{
  "tokenizer": "word",
  "vocab_size": 50,
  "encoder_head_dim": 32,
  "encoder_bias": "all",
  "encoder_moe": "top_k",
  "encoder_num_experts": 8,
  "encoder_moe_every": 2,
  "encoder_expert_mlp_ratio": 0.5,
  "fusion": "prefix",
  "decoder_connector": "linear",
  "momentum": 0.95,
  "lr_schedule": "wsd",
  "adamw_weight_decay_other_params": 0.05
}
Rows from expert 3 of block 9 of the audio encoder, named by matrix and row number. Rows with one number belong to one neuron. Each number is 500 + 50 x the weight over its row's rms, rounded and kept within 0 to 999. All counts start at 0. Numbers have three digits each. After the name is the row's rms in percent of the matrix's.
# up: expert up (encoder.blocks.9.mlp.up, 8x192x384), inputs 64-127
# down: expert down (encoder.blocks.9.mlp.down, 8x384x192, transposed), outputs 64-127
up.52 103:535530506429441443528553556512535484525476544489496581488469499494464481530543416551501553433528514440457423526463571462515428533546485454550505505595490428464390538561519469481475440502444539
down.52 105:501483544449517502500457460508609538608541530452546529467516500518554447511502465462459516544537564431480491458477515531461491568475517531473453478497516469522539562548470411569593469454553461
up.53 104:466505560550446435514425559541468531448503543503528487515537486506447402428577465474386522483556411449465503526533419441441487500515437469486513506423464513455507496459423490425565469541501414
down.53 101:586400596469489429387547455586514621469487537552517569492565563424458458542444416461484504503524399522517479424537509601468491582505501470527442576516546468520518518529394502511480550448516524
up.54 100:503584539452529452494502451481499486498525488505526543582554458470462564464528513594576550500473485494519438470503516430508531540483435538544498451460439524484567518508501511510491520535448462
down.54 103:511520521476571551351484547498489522459515556527499431518484495490502621509469522472505471501482489567442452479520532531414523504510502470482440437558376544523501569505505562520552525496494610
up.55 098:474546441538468458509540469466485482519435525464450485398501406524471509493490434519502532478534508505490450484535479485582481483412497622526518465502527496491505444530560542457545446488510445
down.55 098:410452368500492458411566472470492430532520563521435426500539539448438573462513471437516503412520473535532513541472566509495471503519491437593525476469443450429446453528496503523486565478518487
up.56 100:412453475431503510505457485459484397540524502444508616465507549441546495493564509533574499419569493567533520455517530505429440464464455521554556629478471376529494528557485519421520439526508448
down.56 097:500477558566601502497493509607336563518567468524438448509527492470534452515580501501421486498473642520410476465562510518541477423533522507431440484472540513420517511461526543426428536539360569
up.57 098:527485538509422405494479502517408530594525553493560493449486522551530454515408491502466444544499460485537489610502441500518586596520478531589460522525546512516528509492507520603426450477507573
down.57 095:464558481508469473463445531544530476473522531467431500409531544548478524548569419416496521485500494504455579480511496538488509500562588658428506425533557481484484524423502469541573529529531420
up.58 111:477470410595572490523498519490435434479547470467439500595478474580583529435499456537444528506531518563471504453464543556542573492470422482469539538506403576406545494499511563471532490525471539
down.58 113:462551394517452514434448535457551441533552354498571512623427499525609526527408487456536595461560543517486607447481524506492515478485459489470475538528566483521552542532494455582467582478446446
up.59 097:505488510507507534543519513482528508489401493589486500547508544414526469498435479499550427485533496465454468412549577392511500481516513531513516497523498537477509529561423553510522534519524481
down.59 097:456398483564449559483611507476486570466524509410414483445523453516547477535532496459565469483469588414487512522426495470557460564614484451554534432454444494525533479538436508443468503548395444
up.60 108:461564472466501497476466444408406578546553468485565457496521500556610565464570480549541437509456532432528459480506396478472521410560438520417472421552460521519475456430486529468366482527515503
down.60 098:435466461507470695536516408515469455521494514516553516525441462516581579472496540478453484529507475450476483550515525470514569584550599435445481534504546411516547569552476524572423521485465472
up.61 102:529645539496490507555527460511440520543490485516509462598510523551504494410489446408503554475482530457476415543487546563511471496619459542448439418493527439507538497506556458502469515417520470
down.61 098:584532510450532552512516487420379441499417544527468526431425488492458448590504508607525478466436501472519537521463500544437507490504502536382419481555535501448523484503531546495553546551485515
up.62 101:572494460545481472644509459435459560486510576520493482471529497491494463419475446482488630431503508458496442451508540423464641518499528460455486461532495522558441528528434377568550478527469611
down.62 101:435499456457434428505486511523485460502578472493454517534504505461431529410494512398478468512376515484567488459546504506449603504523516553555536466463518547598532464559542535490612498565447433
up.63 100:440524522452458485490480412539488553570494560578444518539440489536547458589514518569591552501613441463463430465511496573503548535500484458529504488495418535451388475497472537483473416538503561
down.63 092:446432544496556580505487510512509511596555529461473516545521437460551463518465468429520497495440510511408525473495542556451520497541593427395583446408500512562602437515531536465446396559454477
up.64 103:484440516483513447531484485526463518510469499466443558518517601549606448500464529465559596421490435496422487479499534444468501452503480439593540462413591576534497479506487484460450566461418557
down.64 098:521440466510545494483535598589467532542523433459588511464531592525472522527524480465491482517456430607554565517555516562468527547445470527558504438360559488569428502578428464494478499452428574
up.65 098:471513491520523485556536484559463571484521533617524502557452480491468511531484478510520475544596472482442544389569499550581583540502531500584557479497552490480580452463508554483584470574536559
down.65 103:591621585512437555444473483461395589483552507441472525514499450491484541443460559415528433520487534509483552465417481479592407500476527487419529523487544504447450519415544453449499488485476515
up.66 092:490450507454581509487445543439510587482482447528556506514506520499585515546491416555515527469508438521492489413530550517563509524488483484441502481540457578600536556518546496514460508537472537
down.66 099:516536529498473561487442500501408517522479513528521501566471496587493622490455507539520564554501535626506538482520450478471473567488581421449508531456465483511485445492433522473568635474490442
up.67 109:498439508500479482518515494480508509450415405479535573519493511568426429502570469537464504493464466491492519509555544468527472524463482610563462466491545504545540506503508490528489507581430538
down.67 107:467569436449511570446639582552522428445552564521524546534470495457415537532474488462453548577509456513504542530557442401547511569566534486558460460504461531487497544512494454528503463579495492
up.68 096:446620439480423516389396491566468477453434438540605539447431455544542562486690484537504463463572414544469462423607491469427416485409533444607517580521528499527484549512565458544460580522552658
down.68 097:537510429516517499425571543557452475431606536452448470439532500509437525436495442503527424574488567505458480534476572551557489480494475632488545518545490543458465510469485522486490572422513391
up.69 101:464510521597471426541463446480530465526457469507540529502395478510464492576498389533561551466523487491486487516511467458415531559426537510501412471575554470492519503525468460462360455500508542
down.69 101:469466535559483559503489497593598439467515493522535527462483580423439457469514579560428483473372484459542494505518419487412481500464485490563486444511500550591480485581489502467538452498487511
up.70 095:508431422535569478536565477441537454543517534490370455529493498517593499495518472491462551447471478449558526502545537497501497463469492489512536560483523423449533542517464471538473523505547478
down.70 098:574446453537433466434484523488416493525494502586509580572548357466449528460493585496534566459489539487499540481477472495445517517604521431453404544525466442488481495533511529536501570516468504
up.71 097:560440441377494455436609533505512431501516451427452423502461482530479615499564576488596523507497550514447591506575572460527452502426549493516586558428494493530401460499542449495396466516470506
down.71 091:512463541503429515508522503568528464530446476449498539513534522510562489512527470553419492446474477553573444473448464474550527505459485503495485495500533424498535525399531411521487597544493593
up.72 111:515496578484512573605539510430481485515521518470540418510418515507629538423432490553543425398466491494482509490616492467490524483574421560512439544500414491471550552619528466521480515567493537
down.72 111:413463532431468488527444437577475464541531514434570472519510534478571501474563461452535502517445509503553539560532416485521490542563490520523460481562479497489603530534527470540568471522436515
up.73 104:479502513425604508478596552486476524449487528508404505487456549424526484578480434556455497384439552444496435498471501493578446439581587554512474459567535472523452491522491497487498564521443598
down.73 097:473541456500508507510489426481436564524571494536480564577461410517476445501515496430484501538488490431500544435580547511558443543487544372507458617646518532470385475509552411520507421550494492
up.74 099:484464530452455478414448525553550469520473574541517513405483518502475622450371598615530482525478589513462393599489491497465476461606544442453518556560503479489539513494501558435493508550400564
down.74 095:488457567525469426507525583526571557408536534437464424565513443454582516502465454458497550480562536554488539427490524490440484554531441372484439527513504474505498503511516602566543422551518534
up.75 102:421449585506492464494517469571544527549492474538501445560531433558467415453437496464470510493537464467535474503398504536479532550489488351430494475549465458528483448553550411503441500459598469
down.75 106:382526506424467419552482532605527524455490484513593549496422466521562427553440512496459433453505466507631441497475514608513573516488530419485500502483454542455431487488447471414386486453516544
up.76 097:511510466415547545474378477388508575502513401520445451457501535516392543553526481504465473474545492544539456439499488446491480524469547525463478443550589433483554526456487397416501486455518453
down.76 099:528477477500512492562426499378540552522518442492446460381443526529434512500554565495507508521423533504463428505421532444450490439513575473505433459445560486513563522485497460527438502463528468
up.77 097:474557508448518489425443469453548598559563446552557549540465555541526404519463468511485529462439411532494488505565593528558524474539383577471539527481436554520516530503465501510508389523505451
down.77 098:548531437475503389421574626517462509529363580495449461467473551517477559496464447448498505549583383555469526553495428522563527508455494561527399528514495508560436411427488487446462549564462477
up.78 096:520538497404449508493577495564528497533503534530624431476491448481424449590515544440510585495486560563554462554504530507540385495462577455436501524597443549399584596560493515447490457540417618
down.78 100:536499514440449543583548467500558532435539513601475486491461508465511539550448540489537560533548450601473546533442501427519483505414585482487515457529501523525499494397468436483477424449509439
up.79 101:522409517491549491446428514545531549478595458394500453515507504565550547432407506562462434501564471508462512495459492538517543473533454581492542422455579461485411518430515496475539627429588526
down.79 094:468519435490442464424528500539583442570523441512512482467465490514455515518567370494470510496528484545468400491567500470487533497481488456456626520623507528428537471511443540517545509486480492
up.80 102:523389561604537528451520465494466509509533439487498499554457477495564559495471420574557510501543503607480489534450571462532588546464472473465472480575548505524478540525498363482520495461457410
down.80 097:496498501538498475455481529523560507466552522494480502580481563507523442497546575442555514515554509576558466490570431518447527574434463536572414492436529400492562503437523424411554578502573527
up.81 100:408457568509488468479458502540545530530554477487497573482545447513531515547514468473497514487559495351416410567593534483554465456516525602395433518486467510468505431589436470554476528554606505
down.81 100:453375488509485511503545480526490520483476514588503515452493523491572434487488591538521475467521569433507507520506545430553453492434463587449536433510486455399548524624503439450468584527457379
up.82 102:441554654443597545509523462404536472528454454549479441483480471502514447573541554483534490494444436461480528477507481495617449512533568540468516553558554479442531535435444580548450417451376535
down.82 106:487545464418519532403578513477534521592502505616470564517515483462460512555441503498460463528484502511505388491432511531572525538559498515566485578382519507497420439536372424474410439553532505
up.83 096:614509433464434479417438529504602507505531398466461519497500499493490555474449485504416500518456526479540449476444456575476512508478506561422548477513466438616464476480509466504531536557477481
down.83 093:519480503493489433448516574440502453510496442463573406410436531483471548576451503496553422538538477444498474553517523566531508419482542433455377459519517465525571350539464468502497515535499473
up.84 097:537456488589510478452458467497476487580542551360464542480477503492510438571389490454546453455469468449568527492507464505457586520585417533469546448509517536518532450503504482442486518480511562
down.84 099:523537404497398480489531553553514614495552522533513482488482483599532576493476532447505494478551480478506402511589571492541510539448572523497418474357507449410575494462447418461414429543557487
up.85 108:596491561494509417427465513503478387542522496543470536479418493565547518451444440487531540478479460463503474541481526535503573547414500513500547525482554462580446556550489425527495517500523498
down.85 105:499522529557465531516502492624463420455400601498532469428466541451560471564483440638500485502494527503536458548505474514582516414611394586529565501535485470522477543587408579588512499469553419
up.86 098:441427466443516487412513516498393460438487514460423487456477630485513477439502498601482423493561410620538480521573436525550506480488530511412588444524598436524477578493565537567490515525561470
down.86 101:580534495489433485610449441473623516560445491456558469507494466527530542469488482520592449504410535465494571622409432493505490472504499523534486508443532529468554528426486508517597431471544441
up.87 110:471506501503383570556518531513484537567472470505582580529550483547481486459500559484474501470511460570521444502503433415505413565563472501437402478486485536565527550568421518502533580505499522
down.87 099:483473489470458420499497485421462612495578594481504524508526542478492440465499522548505431453471618588482473583508507544570486420503518469556599460459499421462524487501521537506486446489452429
up.88 100:562460420567543447411496445531567442427548555493436534521484561611447530448434561540494464563646490513445528472375520523493516491522483555541463493449494434477507550559401550487633550445531442
down.88 098:473534470596601480482498488502545551508527510540457415424598555549534444441522554485540500482461482510446427499419570436489526477564465541525473577589499454591523478521487472405440434434664542
up.89 098:522485536491455455433440496421419462451485481484569484562377503551433518474458472548483490533519442502459535368439492511534531555552475533507503419486576429442487502483581563514467411573527554
down.89 097:519537433446551537441511549490539528541598436595436566537381448569447505540501540499504513494382464515548554398454500471510492454568592470503513440526412437505501472498466432490536530520515616
up.90 097:536432429565518574545605537539524497403426553500485579462561374463472525501537428434416518437598493547565497525452572535457473458501534565491516463484493451484434505570580480529509580383472571
down.90 097:543447481426506506437467516505494525504507503527521533540476543566432541508451571517542520565544445605502528462488522485532628483430465430474530419486593581446537596388527576517521395477522535
up.91 095:524541468475468499492522444497453476465538612494590468492573540478495457436482481559510603477514473511538511528553475470560513559497585525526488484450429539468496488507458549438567429606400555
down.91 095:596528553439485447589436462483389540404435627509590509487512494486399594488502493536443557465588502494488441573491467570543492559399521541474507424589637470469467472514496594498508487459447514
up.92 108:484631545472487447493530471488553535450424474590545494503495438355463571592401457577409482465588505514468522483474548459469440535457525567482497481520530584516425496464497492363442518415518572
down.92 110:527436432508458548527451543426513466582558539496552488469473534502528535459468499507419502568471552502548462515475476588603530511508564453464533493499585452543459543523527493464479460504454517
up.93 100:485472438469534473461488541435443497515481511595485428475580480581411408541523496444545423520541487543564528471587442586465486481587490528401397473456477428549515532508569535548531566366455505
down.93 093:513507579465539468521343459467540514393518441535546558495427566544552538535473549522476527430489464414507435542502527577439486477485545503538541416455509546434520442462444456470437482468472453
up.94 111:564458439533488431537518509466555441489436497442463541471499468475527620513491474586571572422441489500503514429523525467357477502434461486575518584440472508468486428478560537522487477585508497
down.94 104:527445484486465545520470518451429535484495479470592509532534478466509516593534566487535498471452487497477621517527489510449519553474515538406536430524426476467553506529545506427457409537513510
up.95 088:596428568504585490482525601485431507586457501508548485384512561475418488498439531577493481461530476524486429541408506493524433482503454419514445481489508464505543600538493498451602457448592451
down.95 086:404517502425537515467494546492625488470635485506638465477459515459543500519405412464500510481545553466489504564469473540436540485523550592573507504479517499523504564583598529478561502555528490
up.96 094:525477548486492490528480529518450437497484530546562526434546458456499419553513582529587411496466527405552492512479503573533573418546530557473470462493494527491494588448509492575541499581503577
down.96 096:508538428520547499429496528419457564518522458573396474524437484485492504564479502450472436532466532514527521542534518481568537472566454447372332503528502452490469554526570409405536508449546470
up.97 095:583471528520489564477503600469589463487504479516570449491375480418418539458534544599428490537504456554427465569511525477542484443451508443563521543613520476513430583467441491417517505453540573
down.97 098:410416474541515480489472542542464445489511528438512515504525384403532619554454528455498487461564548501534536435514508584495480468455454518449503486367519452459426495488557444445502518457526476
up.98 092:454494504513501453500532543519547485535484473548511536487425480457511537436493534502454522439533448518456488454513452526544454539564575593535511495475527481461368542463462484506474578532422584
down.98 094:484547468488447404506465559495506453534466566464546566521560467462593606534489457457544584495573463553547501504487574451569435465433497457473437594499465498534514403493565502480478501482523461
up.99 101:418481402430502525457475541398513492552518589523519525495582518490527512399494523542496430506472541524422456490486339518499391531484498514520399518467517526471376465425483455490517484539563495
down.99 101:508462534493429490563475440557557519565546539525499532489530572498525472412482471537475509470486509518478542466519427440424536555511476460479565545517460550553536493539500625522549492426584579
up.100 106:549471485483517528499449523484397412514595531448543587585408402607647578525499538496483531409482549585578572487402545573541456452528423464480466542441553511596461516493576574484507586444490477
down.100 110:577477445508491526632561546486486434425490540519518472543579493425536425410609429560495471557465525507502488470522380512503500550495552404475442558491464554473594469496505490514535492549521530
up.101 102:372454470471496580442588537469488547492475483568437466445553510485454557465494540485508605513431493600544477437516551447547469460531527501489442559558455459516448407460491502503524518398523552
down.101 099:514462575505582505505557561502447458559504443528531539541499536470424502465535517520494491500517490575553531481482631495510444531506529416574483493480471526426500563526507584340533477486502469
up.102 101:455491420501552491424487481476540606524531518502526494497524562468396547486427483551439489478503560416537456495502573567536492457491530507491479439518536589569389495534535466481412573536480435
down.102 101:478484569485492510490523433459529421453521497415590567438554490524556450435541492595489522479537499575430511575496446602454448569546486518489484528509490524483441549520458493490489571439483532
up.103 096:553502560576515454531466568589460521490435464532441480513488496464522461575609552493613405607428539564517460428498528563503531482590449468510506410477500546523499458456468534500502476336567477
down.103 094:514596447537526421495507433488606590399433458531574501543438583600464454544597454363492504555515534560444507506517430490500414499422481499494523482547529429561478516453526555517528475489502491
up.104 102:451513572516541571624505493570567437585472463454422545430491463446541538507478529459494383598481500497529542523480400436545505467496474512438466474493471472500534561468506473536529444477459452
down.104 097:513567515541556465636538531447525550460545463466496431495494470495461472443565516508460564636491564426493438501487580521544438454461317437481466565532477441478559485503527500521548546471608458
up.105 095:404571575529529537474486546552439550448538527483572437516519454487516503566598456523480470522485465446462438486414534519539510601557524428400554567449559493475537512510464437476517576480642448
down.105 090:503463368594525451459501502584574470443397479485549542409464433444478529559453448450451517523517529539526584623495437529472506455611478504440549520570587519420535503445473560466485499610489524
up.106 093:449495503549529421528541469427539381581573407470491530542526483480539452477521573531553530500435551467419465493465462538470528520482518492540464485532532514484524465456478518489464527538439469
down.106 100:509443507573483527549432517520576433457497435529478471523460450524526501467448537569542474460534570387428562513395532536499357424526517492585475545538492475504460533482526606480423427532469443
up.107 106:435490524474522446492573477421451506474502575540530499412533513547521484496537511443498445463496490519588507517529430555479487465495489574431414462455512475449505479539535578630418553522474510
down.107 111:506536500501448475517528476419452538498512511527472511456527451498518563499435540404546448488541550520520546458439396497533536447452456591453417425447460426533514586481516523500477613505432456
up.108 096:463516410533501455524506551582562481514496476478503531497533526552425477573411479566490493538536448547484494445456511481444383620501482571462438525377461496438460593470497481370459512482499560
down.108 099:434550460430500495520448454415473507534490458594517527506560468478561483500502645503615465479420519603513552418497481580529592471574576468508542525537585518594584514489503602545497469469503510
up.109 101:542465496425481530481424395481529428522569540478516436415584432461485534545475536453480543443490551473459504445519604502490442536559510459536550489536486505575438553467469534523479383473528586
down.109 111:562494529401426543460510484556484468432467455463412435474515474577518495422504528531414487410446546537470505539510480516449505522467545482486429584556627558489532559431472509551533503535566490
up.110 105:532509516501463515531482534514556521490484517535472440518464502528384597482352573529493428525506540438534546504453597535518525562477585482514501523425533431529490465512484484514528448555488511
down.110 108:472496416539470535430464431474516504590482431487523452528502542500459537510494556603477428491505471533428478533534559453477555542472439491512482504610556492471513485484474561486535516544573517
up.111 096:421440490461453518498490540429472526523537552482552513539506438529537493489405521415443477529505470419492465516370447443452573501500505495531542513497511483503568488513467490471459525496600536
down.111 097:505502478523642515542466515576516545485468567481463438445489501477433406457429497559540500505476573462508417458488541519436477501516500504431369513503539551523531507582431559545595488527499459
up.112 093:479448523539506416521391451485483476529518504482458422466539517499471489482479531484473504469469516489566575462498434499462492619477501531490505422499528484586460501501435476539552438513557446
down.112 097:597489543455480578395425484536530509504518446536580566381527462466571430544475507362489420488472585446430441460557505527524537523421487540498487460435556553392495476531569454514559489401521498
up.113 104:492553489435488530542530577503443515473502453592462542578549550558485479521497496449522468422556566482398549468521526474554553445540530520581447508432482501490541435527479474413461498496502480
down.113 096:483506568585507525510422535441439597535565553441458557562512512494498493528438383473491417470408520512490453605520488441498504458619401572502487485533521524551497557483530574488472507469461462
up.114 103:625579519467524471427550478440495496478537538509491468483565497478428475501505468487508463431531552422503446490380537547496582453461430473499474509508481513514466534433426522557465451443598416
down.114 106:467466454457508477486497478555529564517459486474512531523452514495396482530488492548495524560601502522496495500500446578503505502497534414446379417431547434457491517585491460429537529466517493
up.115 094:459576440559452509554480476425480519644446592527536439513539512533473480468648560517437544532414564591490476491488487479515445526546547494560546524498515458623509530547480498391506508522465387
down.115 099:510528522520526479421486523466501471482515500488589486451542446544506473458504431515557441551468452464556518583544483526433606471586478490542465411517572520439584504570517525501468439471489533
up.116 103:502475518457522534523429532498436487560535577446569556438532441440558471475416618501560507493730539534504479440549557434448472486509507485547494515430550479516591500540471514502528525535528474
down.116 099:558453449468505586541466503500492451493615450477465532504506557539556487508514479529529456355527455521429468464500414476490486454535513417537504448438558515526485535476447579554575443556528614
up.117 105:549429386498455470513476501491520520515500532507519514512535600521449511433464426560606566401474446549426536438506473511574523596440513544576552443534453477561466548512438528477549464523461568
down.117 101:500548492478491524437466459431533495484443518500603460537488608509638509440519447537456504538480479541511521452523526474489527550605539515526455547489541584505549541504507463532474484447494542
up.118 095:464583521472548476477414581488505525387607540532473468428530499486440544486513539537498465541393471537594473539476444480443473501513569552538566516482565580418428484434540478550456479458530477
down.118 100:539500485507434634519467577551468621585460464530519487385517408536616533497511439475496559500520536557577538453504456518548508462417494466471477564521445505580601548507500500520519571498503451
up.119 097:455488455523530500539473536554540439485496560531576588413548375468504491560423555468435547490471474462438507610496472362518473432438494487592391540546520560495365499584605567436495475464495570
down.119 099:470468503497461472471479481508567578443590539489513521568403516540488490484542462545486504463542490528415476461506512511540435447439510511480541519534487447510501540570543506475535470428535428
up.120 105:513416452448544419522572550418525387453492519529601449439555510497481459473489582489498573531555443501622414486553563432504435515507527498501460508499457370501473534478510448433525489529574597
down.120 105:513480522468432507519569532585453433532531458541541598535470576473480461553419520474446525515509538550513485443421513561528552491508459535526518506469573529539531504504500522525501470389441531
up.121 094:437465481484569489538491425507496475565518502451524433537526512552473466439567478559456469487572456501463515437466536518583540581391467527572472442531508407532486525528497523447548452544555490
down.121 102:539528487515487571514591467476463517585443409628426492542421414561487549500586517512580517573535436535485424536425639528566477480459493494586472489484505507547488519430416470569542464542517508
up.122 098:447477483533485596546477470459498451575494456455512450525573536538452464528526472529507441572494587405536372434522448502509465456401455434506442587536437494414510465472522456448513472518481505
down.122 104:438487563482490475446598489496607455537457477425515474436515464489538499536372523503521418497463515460537470515581546472477575460527441468463561533471450406455504458607409467512468505519552454
up.123 093:511397520448452543534589456458475520448462391481489481469562525535488489436566503540518469479453545456500500513432494529488452440489423526560477493525553595493442557475622452519524456481495515
down.123 097:496520523530578528527552489569400477485658536501494443484545488531591476514595501580533554387582537547496423512505597465497516570536519563440512491491593474566502541520569608553524483507607439
up.124 099:514536588416538577442497542569573446515472477477522454502499462463473505430590519504515478496540498484457494535494517534509432433547482493516556416470465519538500471513475447422546551403466446
down.124 103:460482508507509551601541468464537619570500490553498566514534547481466527489495537529495439517517473511461414530529496472448422527412565520515428533498562520396478554485396535491491585500623474
up.125 095:549469467506477515534475466512473509457508506520578541588468454587549452491526427557473478492502511409516506535484560537493465558478545402513460499474566516546475529551439517612447378535447497
down.125 094:523512514486469503510434488430483556491440497632471600503546457548511554553544516491507454623540569495529413453376533407474399476459469537476534465497475492578418594402504477490460574523460454
up.126 109:457476486576405501472425562411481466498509369414469545507523564575486427525401463464448579502425467442501550422473513467518466594458560478478496463510509495487576498563500436422436442507446473
down.126 113:494497508544551466507479464447526461506483492585507603489562548535441440456467489563521521443508660541539427490517603510485401547554480434444470522483591443420497448478410491422535477445420517
up.127 099:618477428549463511495636461517482580520564512514504543446437430514480446482569425514560495517462462482476434481515536524523527472546497479482573506481473514448433506471459593463521502533399547
down.127 100:497513469501490476414512493515458451532487439416482514545535530481576516533499482503519416555583474592566512441426503538398509453551502519454560470447553469503511520502470495403429544493530465
up.128 105:575497496512567517415546510574414493439500492505562470592430491502557559560481457474456546476539575465434515475545515500560504506509486519527425529476459530487548508538528502511529637480408496
down.128 103:455559526485556470496589542528508542456486555538485524472551534456493473511413509508463544497551463587480485527557508512471527498562516439522525455570518543439491441510426558641580537415397564
up.129 097:489596443503572480475520435516467510503520583622446495543516377482631519479515568503444546437500521472541510552461529528382409481494510537423501515598424515500441493557494507471525502458402538
down.129 096:490479477539592529521467439431484456528538475470515561527407431597519596515543477505440625397517570549500462477463514471471508446339533479519510456487498459421497498417458461496400554503550527
up.130 095:404570461496464509488522575440479584521561501523531493483550493521516604463520544492499449453547505526558507487483496514515550555506504400458537499523577466459521498505438558594433397497451511
down.130 102:580504435487540483517516488468490568460550437579495543510473510407481574566469413404539520515540519548438583432409550482526497549496586489571560479509486460536472484464557552473447498525484480
up.131 101:530474551484639398493485471540484522502498552476521517544495507470541428488511394561529435472498450527495468509453579580525505454491437592530507433512433475443452516484439457519493421510457472
down.131 101:461450513540450553546519463411497455492515467545438528514389586578514547484572479598522602499453455559566497536566528561609447459398484547509504467497427510523529527617492394502464480529494529
up.132 096:434541397509442544486524470536468444534534450503454459573485623419488516453500479464508544389523527549372479498526512494556490423517546485467473456537537547488453462497486501576432512492419493
down.132 096:417481534581474550487398490474548507516419571466469518535368432547548493568531439594547530527539479414528542451519454493499565561479488458468550505493507451538479503408505496498522496487340547
up.133 101:464530538541540572506407474546578507470348532493472490480407454464470486497557453436439485564445504572517483478455476567460505456542484418458422480452450540487477482492472478451639495560504468
down.133 102:525513521493454479505538518557455519465550485457460502506579545595429452474500435449423524543472596354539458470472477522489500497471476521515492541564473573414474427587450498522544572426493468
up.134 094:510505524470541531476472416547508589495449423604582445553473492423441448548444538482532532539446445576508522503451510484505501441611467516576462554479464558517597468409472547413480597486625537
down.134 096:467467547584562496498457553442500477504532540484497467490519503514516471492520535556437541425599454454405479499550470528523470401547547503447536532496495511452547509555431456599484453466486503
up.135 089:484461554384497490480513461564513504408507600565403519475573446468538529495576417598538481443469501480457457492505385513435495539504511474426417451520455521488604469543494497521527521520480578
down.135 100:483445584479547386553512445458478613459494513557447504489489539499536541521529586514457566524544430483534514502507545407568554402541510448460555543503506512484427461471467534471480564488496530
up.136 097:470559453545474547457440552506484550471448566544554446541563481512457486497482502482589520567505465451564576436425507470524530519509514535497526540424515502538399514531617549527458511512445553
down.136 103:470517510451535532484482450498478557572536530576505426463532576436473497517493510478546564539459545379512483464533529499493485569487576605453577462498506466525529505510509554443526536555460512
up.137 106:469553541466493460409555556433516510533583520539544530472627475486495433512537540415477520505550424430510558540463488534551525466469493536513578641479519582607506495499501365538510592428444510
down.137 107:543524597423578455506533537547448468389465520461436529485499536508394534433547526512565467536480472521449519541445535526397500434475555547436486437445531463476398463551517464437416479537521529
up.138 101:503578418504529411477463527501465495543517462507528437520485533533392474521426476543456512492466560460514534471531439497444435508546463623477457470505407547527483392485508492504473528528459470
down.138 097:501500549441448562434524563473434632382521446475403572389434530523417481532499433469590538600562473443533513521504518518560585529455578501425568440467491459467465525522521514510478492508563549
up.139 098:455490560517531466446430577441528581457509466421465496476465543560529548513441491488523424563557507594458465483514459490533533457507497524488477497455587428540558511551459526528510454456521465
down.139 100:495483529414523489548502512564495496575481583540483511503567550518584492403609559471489399486414425460455422462484583481457515502435496448473535476441537498536592452557466536387447509523507474
up.140 109:507511547544473472465496522591508459532503477580514490474423526522470439507521471492382576538423447588530514515442413452458542441533425472454533513516365528491603444521536430497538507502443558
down.140 105:562531443563542418423453479534509473416475463518499423487501427507492417581391422463443541517496491486599474502554521562442544523505504454416470514441563604406535400581472571500482605429533489
up.141 099:560595449582485475477540523406458451518481557516528564382533494506456469503464448457423514420530590473461563512526518565508485461454491445484504598573504563434495459504512520586542442453475507
down.141 096:382570456490565477510445360503404509535501519424640358576544605430464483541559415500448526431606534469545539553611530565430506514428475473525452539514401489505528521438504469473550558438454488
up.142 099:524496420496482521360485476549548452612521454454448535555473424463586519509444525486570413486447490416492542526497433530479580557427499458580458405520494541522508509464448473492475584562600509
down.142 099:453545515527528521499456435523546417487456543547485461540509416555549605455458497586351450507477534511450489453492478454442549534413508475479504462478571496581519513425552448410509552472486466
up.143 106:430577519439467546444537458421441492489503556540546463502439504488402428452489431570531559479530491488520531467561469497493569518479547590474448559472491504540423554477473513541499459544460517
down.143 106:487521603511524573476512489608553466618495515427572485558568495474555524482534525559565469470487413561516463508530473603465489515491601461408460448401577582431517482412569404446522484547505462
up.144 101:546411446474568573567442412438486606487495569525515570615483524445487449456520509484465442515570542457437489566482470361405587511527507465489476465482430499441446510480486551491537570394567468
down.144 099:459506496573565512455403559513605535480458559491502464559389506518603496479488505488543561485517474608468511479468509517422604558473502383578478438550567493535511459588474534418535594502543505
up.145 103:551541430574474438446430491488552502527481475485454395499451461515430528453491460479469531503508517463483447544591509460478431488493471514519466492449498454453532474525628561473562526518466433
down.145 097:458446576542449509451520524433491479463509517470513424470486506526501487507445463549415582460567535499518522503469437590514372484540499529507427497542564455527401483561529484522542563536492415
up.146 104:373526472536551536537436446504532465492462483551460612519455478508535422503450478452518564466407538519528551543506533444502504552509399509501437497505521422477458489503490528527515486561470449
down.146 107:463462569607473571437483528507386477469488571473511601465575509545455510478605480421552576498444481569504511448525448524596538565474524558493430474546511455441558444433521468544470473567470435
up.147 113:482474477550556494519463408440518496480531436513504559585492509474537445491463381491459519481452537414458630519535444603542511512412457483593421457507496556442501456463561491531469355608457473
down.147 108:476473535514448403488436636577463501501518477355344481567505483485511514423550458528510583491497427549413451508579417531564517531477488588504488588568491485427538488428467446513483557526570554
up.148 105:533503462449496545564492501542585567608493510436391547497569443508500427551470441487484601491521532497495529496500524532563480452427525537435449594540446536442404476491527523364516397434560516
down.148 099:499470537557475486435467543472522487471635523464486541450473525512541474460506461477546500400569418501457533465456569504539607574522527529549523423556526476575606462440497491517505499510515541